{
  "crop_scale_min": 1,
  "encoder_qk_norm": false,
  "encoder_width": 192,
  "text_encoder_norm": "layernorm_no_bias",
  "text_encoder_qk_norm": true,
  "optimizer": "muon",
  "orthogonalizer": "newton_schulz_5",
  "grad_clip": 1.0,
  "steps": 11500,
  "batch_size": 512,
  "epochs": 30.2,
  "final_lr_fraction": 0
}
Rows from block 4 of the text encoder of a small contrastive image-text model, named by matrix and row number. Rows with one number belong to one neuron. Each number is 128 + 32 x the weight over its row's rms, rounded and kept within 0 to 255. All counts start at 0. Numbers have three digits each.
Before each neuron's rows are labels from the 100 texts, of 14848, where the neuron reaches its highest value: "fires on" is the input token at the peak. Only what is clearly more common there than usual is listed. The data: simulated telescope pictures of galaxies. In brackets: how many of the 100.
# fc1: MLP up (text_encoder.blocks.4.mlp.fc1.weight, 1152x192), inputs 0-95
# fc2: MLP down (text_encoder.blocks.4.mlp.fc2.weight, 192x1152, transposed), outputs 0-95

fires on: "many" (100)
fc1.711:128128128128128128128236128128079128000128128128128128128121128128128128128128128128128128128128128128125011023128128128128128128128128128128102128128128128128091128128128128128128128128128128128128255128128099118128128128128128128128128128128089150128128210128128000128128128128128112128
fc2.711:128128128128128128128128128182189128128128128138128128098128128128204128128128128128128138128128128128128128128128079128128177128128128128128128128097128128128088128128234128128128136128128155108128000128128118128135041067159129175128128128064120128128128128128128128128237128128128075151

fires on: "many" (100)
fc1.346:209128187128127128108091050128172071128128117147067128128128128156128137128128128052121128148155098128128128124146128128071241203128128128171128147128128074128128084128128101128128128128135128100079138128166128071222128128128099128128128128128128128128128128095128128127152128129128192208
fc2.346:066128128128128144098128128155038128128177128098149173131138128045108128127128128201128128128128128082128128128128128128128128034128064128128124121080074175047128128128128169120126128157144164128162128064117106151056116128128174157128209132066128135128128076128128110128128128128096128176

fires on: "many" (100)
fc1.461:185128128128047128128177083128128196057128128128198128128138128128128128218128128128035128128042128128128123146128128128087128128128128128128158128128157128128128128077128128147128142128128128128128128049077128034128173128128128128128097128128155128106119127128128128068128128128139128128
fc2.461:128128128128128128164128001244128128128128128233128247200128128128128128128128160128091155128128128128128128128128128128122172128182128128128128128128128128128032128128128128128128128128128128128128128128128128128128128128136128128128128128071128128128128207128151128205128128141120128128

fires on: "many" (100)
fc1.280:128128116128128128189128134128128128128161128128128050128128120153120103128128170128128109120128128128100128128128128127128128033128118128178128128028148138128128128128128084128128128128057128131128093128128128128128128128128128128076128128255128128128128128128128128128128192128128128128
fc2.280:105101128088148128194128128107125128128128128128025128179079148128128196153027055128105151120128128128151128128164134128128128052173156134178128197218128128158128098128128179128255128128068118128150128195089085080147150046128128128128128128059126127140128100108128128102128128079128128128

fires on: "many" (100)
fc1.142:210220159128128150128090125128162128128128191197000128128109059225128128122128128128083128136059128128116128102107128128128128234128128128106128169128128117128128128077128041123073128128168128090060160128158128128222142128128128128128128128128100128128128128027128128128128128128077128128
fc2.142:053023128128133128128092189128065182128143095128128130116128128042128128137151128128141128120155128128128128128128131128128149083128128128128128087085109185099115152128168171113202168128167151128213112128128122156099100170128128184121130133051128128116175128127128128128176128128129128222

fires on: "<end>" (100)
fc1.751:128077128128128128128128091128128128128128128128128128128128128154128128128128128128128128128128128128128128128128128128128128128128128128128128128128128128128128128128128128128128128128128178045128128128082128128128128128128128128138128128128128128128240128128072128255128255128128128128
fc2.751:128128000128128128215128128128128128128128128130128128128002128128000251128128128128128128128128128128128128128128128128128128128128213128128128128128128128128128128128104128128255128128255128128128128128128128000128128128128128128128128128128128128128128064128128123000128128128128141128

fires on: "<end>" (100)
fc1.236:128128099182128128120128089128128128188128104128133171128128140128075128128164128128128128128128157120128097124178128137128128240195128128150128128128128128174099128020128208128128086128128128095196128128128072128128128150147050128128152128191128069128128128059142128128128128128128073128
fc2.236:127128128128114128062128152128123124128128128133075128128128165128203194128113109128067155133133124128128128128062188085149150128139128128101128128128128147128105065128117094092128115128172128093136119221128128128135066057175110128147147123087098159110150128138146128128147177127128156158

fires on: "<end>" (100)
fc1.705:174161105128051172107128128152082128116128167168072032133104110128128128147128130128139152128058128128090128094128199128128090128087136128181136128128128128162128128127196128169229153128128128080113143128128128162128128084062151105128128128133078137027065121129145026128124179187138153128
fc2.705:104127159128174128090059130139082149073180108128128213107128151086128128137200128185107128128122092084128128128128159128128203128128112128148128131128128169054124128128128141128128129172128128128155128080128153128057128128196128160108128128128128128156171135093151128167128088183058143128

fires on: "<end>" (100)
fc1.332:128128128128166128128128085128128065128128128128190128128128128128128128133128128128128118128116128128076180128128211128137128135107128128128128128128128097128128128128128255143146128128000128128128165128128128028091128128128089128128188149128128128128128128128149128128128180128128123227
fc2.332:128145128164128128169128128109128128233128128128054128128128128141128128060128119128128128128128128128128128128125068128128128128152226128128128135128128127080128128128106000128128128128255128128128128128128128128128128128128128128128128128128128128128100128128128128128128128128128128128

fires on: "ring" (100)
fc1.227:128044128128128050128128128177101197029128128051074128099128128128128151041128128128128179128128167128128128128128180111128078181128128128128128128128128128185165128110128128172128128128215082128177128128128195128034128128122128122128128128128197128140116128128089200128128118128128106134
fc2.227:128128128128128155060018117128128128128128128128220128128174128150128149128128128128128128037128128183127128128056128159128128171128128128128128128128183128128128128128193128128128128064128128128073128128129164128128128175194128083128088128128128128128128128142128097108128144086128138135

fires on: "ring" (100)
fc1.680:128128187128128071147128128069198214123128128128135196128128128128128138128165128158128087140128128128128026128128069128157124091076128128136128151112079133128128172110038128144128128038133195128128134128131085128128010128100128109128041086150128128092141115188194128204075128128113083176
fc2.680:128155128094128139135128144109172128128191097151128128133080132128162128128153188131126160197128068128128071130145087138128127079058128147128156128128094128128201083087082145128128128198140053128117139128146164128135170161128100099107128147128128128159128126176128128128159128176248226084

fires on: "<end>" (100)
fc1.661:128128128178117128128128150128128128128128128115128128128128128128168092126128128128128048128147128128128128125128128128128128128105128128128128099157128128128068123128077086227102128255051127128128128183128000128128128158128128128128128128128128128128173115083128128136209123128128153128
fc2.661:007128183128128128128128128128128128138128128128128128128128128128128128139128128128155128128128128128091122128119183128128128128189147128128128128063153128084156128169128128128128128005128128128128128050128255128128128122128128128128128128128128128128128128128128128128128128128128128115